config.yaml
arch: "unet"
pixel_unshuffle: 2
blocks_per_level: 1
block: "basic"
attention: false
upsampling: "nearest_conv"
learning_rate: 0.0039
beta1: 0.9
beta2: 0.98
max_steps: 40000
warmup_steps: 1200
weight_decay: 0.07
Rows from block 2 of a small segmentation model, named by matrix and row number. Rows with one number belong to one channel. Each number is 200 + 30 x the weight over its row's rms, rounded and kept within 0 to 999. All counts start at 0.
After each channel's rows are labels from the 100 images, of 14848, where the channel reaches its highest value: "strongest on" is what is common among them. Only what is clearly more common there than usual is listed. The data: drawings of small networks of dots and links. In brackets: how many of the 100.
# convs0: first 3x3 conv (model.mid.0.convs.0.weight, 288x288x3x3, each kernel summed), inputs 36-71
# convs1: second 3x3 conv (model.mid.0.convs.1.weight, 288x288x3x3, transposed, each kernel summed), outputs 36-71

convs0.61,190,205,188,239,160,234,193,171,191,185,207,196,213,175,214,154,175,153,171,169,225,216,145,212,154,199,197,210,158,220,239,208,199,239,221,190
convs1.61,212,205,208,268,234,211,207,208,167,201,155,201,254,253,179,322,244,222,162,208,229,183,158,184,169,159,225,177,202,226,215,220,182,249,186,222
strongest on: loop (33); chain (32)

convs0.7,206,203,187,231,218,191,215,225,185,220,221,204,173,197,188,160,100,165,200,232,174,188,208,181,199,202,149,197,216,158,294,216,200,177,218,217
convs1.7,199,231,183,197,187,203,205,210,133,182,170,179,228,219,175,251,245,199,219,223,179,171,202,269,195,192,241,204,170,192,191,214,185,154,162,201
strongest on: five dots (40); chain (30)

convs0.90,182,208,192,197,205,236,179,188,188,174,246,197,196,126,194,220,162,218,181,236,178,209,187,216,175,211,194,248,197,137,203,207,211,245,215,193
convs1.90,137,191,203,167,229,170,225,203,79,185,194,206,212,175,177,226,268,223,162,218,216,188,201,210,178,211,151,184,190,155,207,212,199,214,162,223
strongest on: laid out on a circle (84)

convs0.108,203,180,226,203,198,206,201,197,188,208,182,211,205,216,187,206,183,215,257,233,188,211,224,215,204,206,210,198,205,196,242,210,213,204,276,210
convs1.108,233,198,218,230,193,186,193,184,218,204,200,215,252,200,165,209,206,205,120,205,222,212,195,194,209,219,188,206,175,177,154,211,194,248,183,191
strongest on: chain (29)

convs0.203,181,212,195,210,182,219,197,190,196,193,244,199,185,198,161,204,198,207,186,198,198,184,209,199,198,208,195,249,204,206,214,191,208,194,185,202
convs1.203,209,199,206,214,188,204,200,178,210,189,169,212,209,211,173,210,205,204,189,203,189,209,188,203,206,203,201,156,209,181,216,206,177,215,206,210
strongest on: square dots (100)

convs0.35,193,202,186,156,214,210,192,178,164,200,189,178,192,230,194,184,198,196,172,179,136,197,185,241,204,172,209,207,210,274,207,174,184,174,188,194
convs1.35,207,198,180,157,214,200,190,208,203,208,187,161,219,262,206,177,203,233,202,170,204,203,224,291,209,207,140,227,188,258,196,121,205,158,180,190
strongest on: five dots (38); loop (30); chain (27)

convs0.125,239,207,236,187,267,270,223,159,152,226,208,196,126,228,175,184,150,181,149,195,173,202,184,193,181,276,199,147,223,178,228,202,224,162,192,224
convs1.125,178,210,200,179,190,168,187,173,211,212,177,252,198,213,200,227,142,232,245,184,175,177,144,229,235,144,217,200,176,166,201,197,144,187,189,230
strongest on: laid out on a circle (100)

convs0.39,206,194,192,235,194,207,155,173,127,224,199,180,193,224,186,179,134,203,207,206,140,232,191,217,179,155,226,182,192,224,211,154,233,189,219,190
convs1.39,171,196,224,141,207,235,171,192,147,208,204,196,192,176,218,134,154,164,190,243,186,190,198,272,189,212,259,213,201,186,195,219,213,183,199,229
strongest on: loop (28)

convs0.187,194,195,186,211,207,200,156,202,195,153,160,94,222,169,216,213,214,208,98,172,188,239,174,216,235,208,166,173,184,148,160,221,189,203,109,195
convs1.187,164,208,168,198,220,214,225,199,201,193,170,284,140,199,242,178,194,218,251,218,196,185,210,215,226,205,176,170,206,199,203,163,192,231,244,184
strongest on: grey dots (28)

convs0.9,151,217,179,170,163,177,249,168,233,214,192,225,187,193,227,225,190,180,213,220,202,194,206,242,223,225,215,222,232,189,190,249,237,146,226,227
convs1.9,126,169,156,204,175,187,217,207,164,224,247,172,204,183,216,139,139,250,197,196,204,159,211,153,199,213,111,217,160,187,264,188,206,167,177,179
strongest on: six dots (48)

convs0.176,125,185,255,178,146,215,212,209,195,185,235,214,158,191,125,185,206,187,217,185,242,185,189,195,228,202,227,232,222,195,201,178,250,215,223,244
convs1.176,201,201,101,162,187,157,230,227,185,205,207,211,182,213,205,210,200,204,215,110,224,182,202,196,181,123,181,223,203,230,202,191,283,168,183,162
strongest on: five dots (40)

convs0.3,268,194,194,206,238,199,221,197,201,199,245,215,186,207,184,218,176,172,246,195,220,249,177,194,216,199,202,212,232,182,231,193,182,204,203,217
convs1.3,204,164,232,219,212,163,218,194,233,226,193,186,171,166,218,199,221,210,188,195,198,202,244,210,205,265,179,181,163,169,181,185,101,187,166,133
strongest on: laid out on a circle (100)

convs0.276,207,168,189,204,214,203,175,226,171,182,229,205,168,270,189,172,183,176,241,236,194,184,218,178,214,184,171,248,165,178,228,146,208,235,191,219
convs1.276,182,198,243,184,165,225,182,186,226,170,188,173,231,181,215,224,259,145,201,236,192,133,213,216,158,184,178,217,188,220,197,202,123,167,145,175
strongest on: five dots (40)

convs0.190,196,213,181,234,201,214,178,220,226,181,184,205,189,131,186,221,228,202,173,201,204,194,198,171,199,229,206,221,211,140,213,199,181,128,192,205
convs1.190,227,196,194,133,203,178,173,189,145,193,208,176,166,168,218,129,170,171,210,147,187,189,217,181,255,227,158,204,206,222,196,163,212,129,177,192
strongest on: loop (27)

convs0.124,223,221,213,196,203,195,234,195,171,234,190,203,157,196,172,215,185,158,217,141,170,236,173,196,206,223,207,199,175,192,223,205,171,168,195,133
convs1.124,234,149,195,218,133,168,190,199,233,202,215,166,194,137,194,204,214,178,209,183,189,216,176,197,206,210,211,179,149,159,224,200,92,185,175,218
strongest on: laid out on a circle (82)

convs0.239,219,208,189,206,223,225,209,201,189,190,238,235,191,179,189,217,177,210,205,218,209,239,208,196,196,194,186,212,206,207,201,189,187,202,177,212
convs1.239,178,198,194,231,182,183,197,207,197,188,196,195,170,242,200,223,200,189,241,170,175,195,190,204,201,202,223,149,219,230,231,193,220,238,262,208
strongest on: complete (30)

convs0.22,221,195,282,186,173,194,216,180,190,182,226,197,185,216,206,208,200,211,167,181,179,259,181,210,216,194,201,215,227,209,244,194,219,210,147,231
convs1.22,185,180,70,221,232,156,208,171,207,209,153,198,184,209,201,187,188,170,235,175,239,233,213,224,191,124,196,208,245,205,201,232,180,203,176,124
strongest on: laid out on a circle (83); six dots (60)

convs0.53,216,206,217,214,213,228,201,185,187,186,225,235,179,211,192,220,173,204,200,205,195,267,216,192,191,191,197,186,218,207,194,206,208,209,187,224
convs1.53,189,201,212,202,168,163,202,233,210,187,179,183,195,205,203,218,218,199,193,200,187,185,189,194,210,192,229,172,223,187,202,223,208,196,250,200
strongest on: laid out on a circle (86)

convs0.78,215,180,274,213,184,170,204,230,162,224,237,198,157,209,153,185,153,186,206,182,168,190,203,167,205,219,188,205,211,175,248,114,179,215,204,190
convs1.78,168,189,152,218,223,179,206,196,216,185,207,219,254,229,214,170,226,192,244,180,172,189,176,202,170,138,183,271,233,171,226,193,238,206,163,177
strongest on: laid out on a circle (99); ladder (45)

convs0.25,188,205,178,187,217,205,202,195,202,189,237,199,194,203,187,215,216,255,158,233,199,192,204,196,195,194,206,190,204,217,230,204,213,206,208,188
convs1.25,186,197,206,239,187,200,227,210,217,218,187,197,221,227,167,195,218,205,272,238,226,201,208,215,230,208,215,197,196,236,215,192,207,218,135,207
strongest on: loop (30)

convs0.145,181,186,207,192,170,173,196,206,185,204,202,220,169,184,129,222,200,184,187,172,216,233,112,206,209,213,209,238,220,211,222,182,145,184,183,216
convs1.145,165,141,227,226,237,224,195,194,216,190,217,160,227,201,127,156,203,184,200,260,259,201,260,223,208,325,203,253,176,188,209,184,209,178,177,157
strongest on: five dots (40)

convs0.102,215,190,200,203,207,214,206,200,198,214,226,189,187,207,202,220,198,210,190,210,205,246,203,198,205,192,199,194,199,196,173,199,215,207,136,194
convs1.102,193,214,185,200,191,190,206,209,198,202,189,221,211,200,206,186,196,193,194,203,201,199,201,204,203,200,206,190,202,199,192,197,199,192,216,189
strongest on: purple dots (27)

convs0.118,226,189,233,188,205,138,239,179,206,193,202,155,161,177,139,155,243,175,161,181,186,182,104,207,205,226,247,186,218,162,189,187,183,212,180,256
convs1.118,193,231,215,179,202,175,207,235,206,220,163,236,165,210,180,196,159,199,228,206,190,224,221,191,194,224,175,180,202,246,194,194,183,202,204,183
strongest on: laid out on a circle (99)

convs0.279,226,215,235,180,194,218,220,178,197,227,143,166,207,196,200,228,189,229,262,205,182,195,197,203,196,223,217,187,205,178,202,198,212,184,264,201
convs1.279,216,234,204,229,166,188,211,165,198,171,190,230,231,173,186,189,177,178,137,192,211,168,224,197,228,199,184,189,177,193,169,182,196,192,159,165
strongest on: white dots (33)

convs0.178,183,188,201,183,199,205,145,159,165,208,231,199,198,166,187,189,146,175,213,230,178,232,203,242,258,186,207,242,206,202,227,201,239,171,219,195
convs1.178,211,195,230,182,221,191,190,197,157,196,198,189,216,151,183,120,247,202,195,231,191,239,209,220,228,198,200,207,193,149,227,231,222,140,187,201
strongest on: five dots (38); loop (27)

convs0.250,193,156,178,220,171,236,147,176,216,178,210,198,160,184,197,250,178,208,170,203,225,181,209,189,191,193,269,256,261,193,198,210,176,215,209,221
convs1.250,216,197,202,242,230,211,202,187,163,208,193,189,176,182,155,141,184,266,182,209,235,243,215,160,219,212,224,231,201,218,218,161,200,273,251,179
strongest on: laid out on a circle (90)

convs0.185,176,134,190,141,145,182,224,229,195,262,244,215,125,183,141,213,183,163,229,244,187,219,248,197,235,189,208,224,202,187,252,187,169,210,232,202
convs1.185,211,175,162,198,148,221,206,195,240,217,194,160,239,225,160,172,275,186,213,220,227,234,212,193,187,246,132,216,197,188,172,192,263,235,198,133
strongest on: five dots (49)

convs0.1,204,215,186,192,194,216,210,146,187,198,227,192,182,139,182,221,230,206,163,186,182,224,188,182,209,158,238,260,208,164,205,170,198,181,199,181
convs1.1,201,227,204,142,213,177,202,197,125,203,198,128,206,190,197,181,196,201,221,176,214,171,226,183,232,230,188,180,194,174,193,154,240,177,179,196
strongest on: chain (28)

convs0.76,244,201,189,213,198,215,221,166,215,223,207,175,231,180,225,205,218,156,197,152,228,189,65,233,219,172,204,159,176,217,216,243,204,185,202,227
convs1.76,165,246,156,207,208,178,199,221,182,202,160,279,142,200,209,160,181,171,171,155,192,199,173,196,201,151,189,173,288,219,204,139,190,189,161,192
strongest on: laid out on a circle (96)

convs0.149,209,214,160,230,206,195,215,201,207,176,209,138,213,187,201,217,215,157,205,208,191,239,200,167,175,208,190,80,198,165,244,227,212,220,219,189
convs1.149,207,193,229,218,218,211,192,201,243,258,129,194,211,210,179,265,178,233,196,216,230,202,222,204,229,223,218,202,185,118,222,238,192,293,215,208
strongest on: nine dots (42)

convs0.83,176,220,196,199,191,227,200,198,203,192,262,189,194,204,173,199,196,193,177,194,208,182,201,188,201,212,189,392,216,195,216,191,195,200,181,189
convs1.83,200,191,195,208,182,198,203,205,185,186,187,198,198,207,174,194,222,204,192,193,190,197,196,213,210,204,198,177,200,214,201,202,170,202,201,207
strongest on: square dots (100)

convs0.156,222,203,197,205,217,209,202,203,191,203,227,210,191,208,200,213,193,215,197,208,196,248,204,196,206,195,192,206,194,204,169,198,210,207,155,196
convs1.156,187,215,186,199,185,194,202,217,204,201,188,218,212,210,207,194,198,200,201,201,196,205,198,202,198,196,216,185,199,201,203,197,194,193,218,192
strongest on: nine dots (39)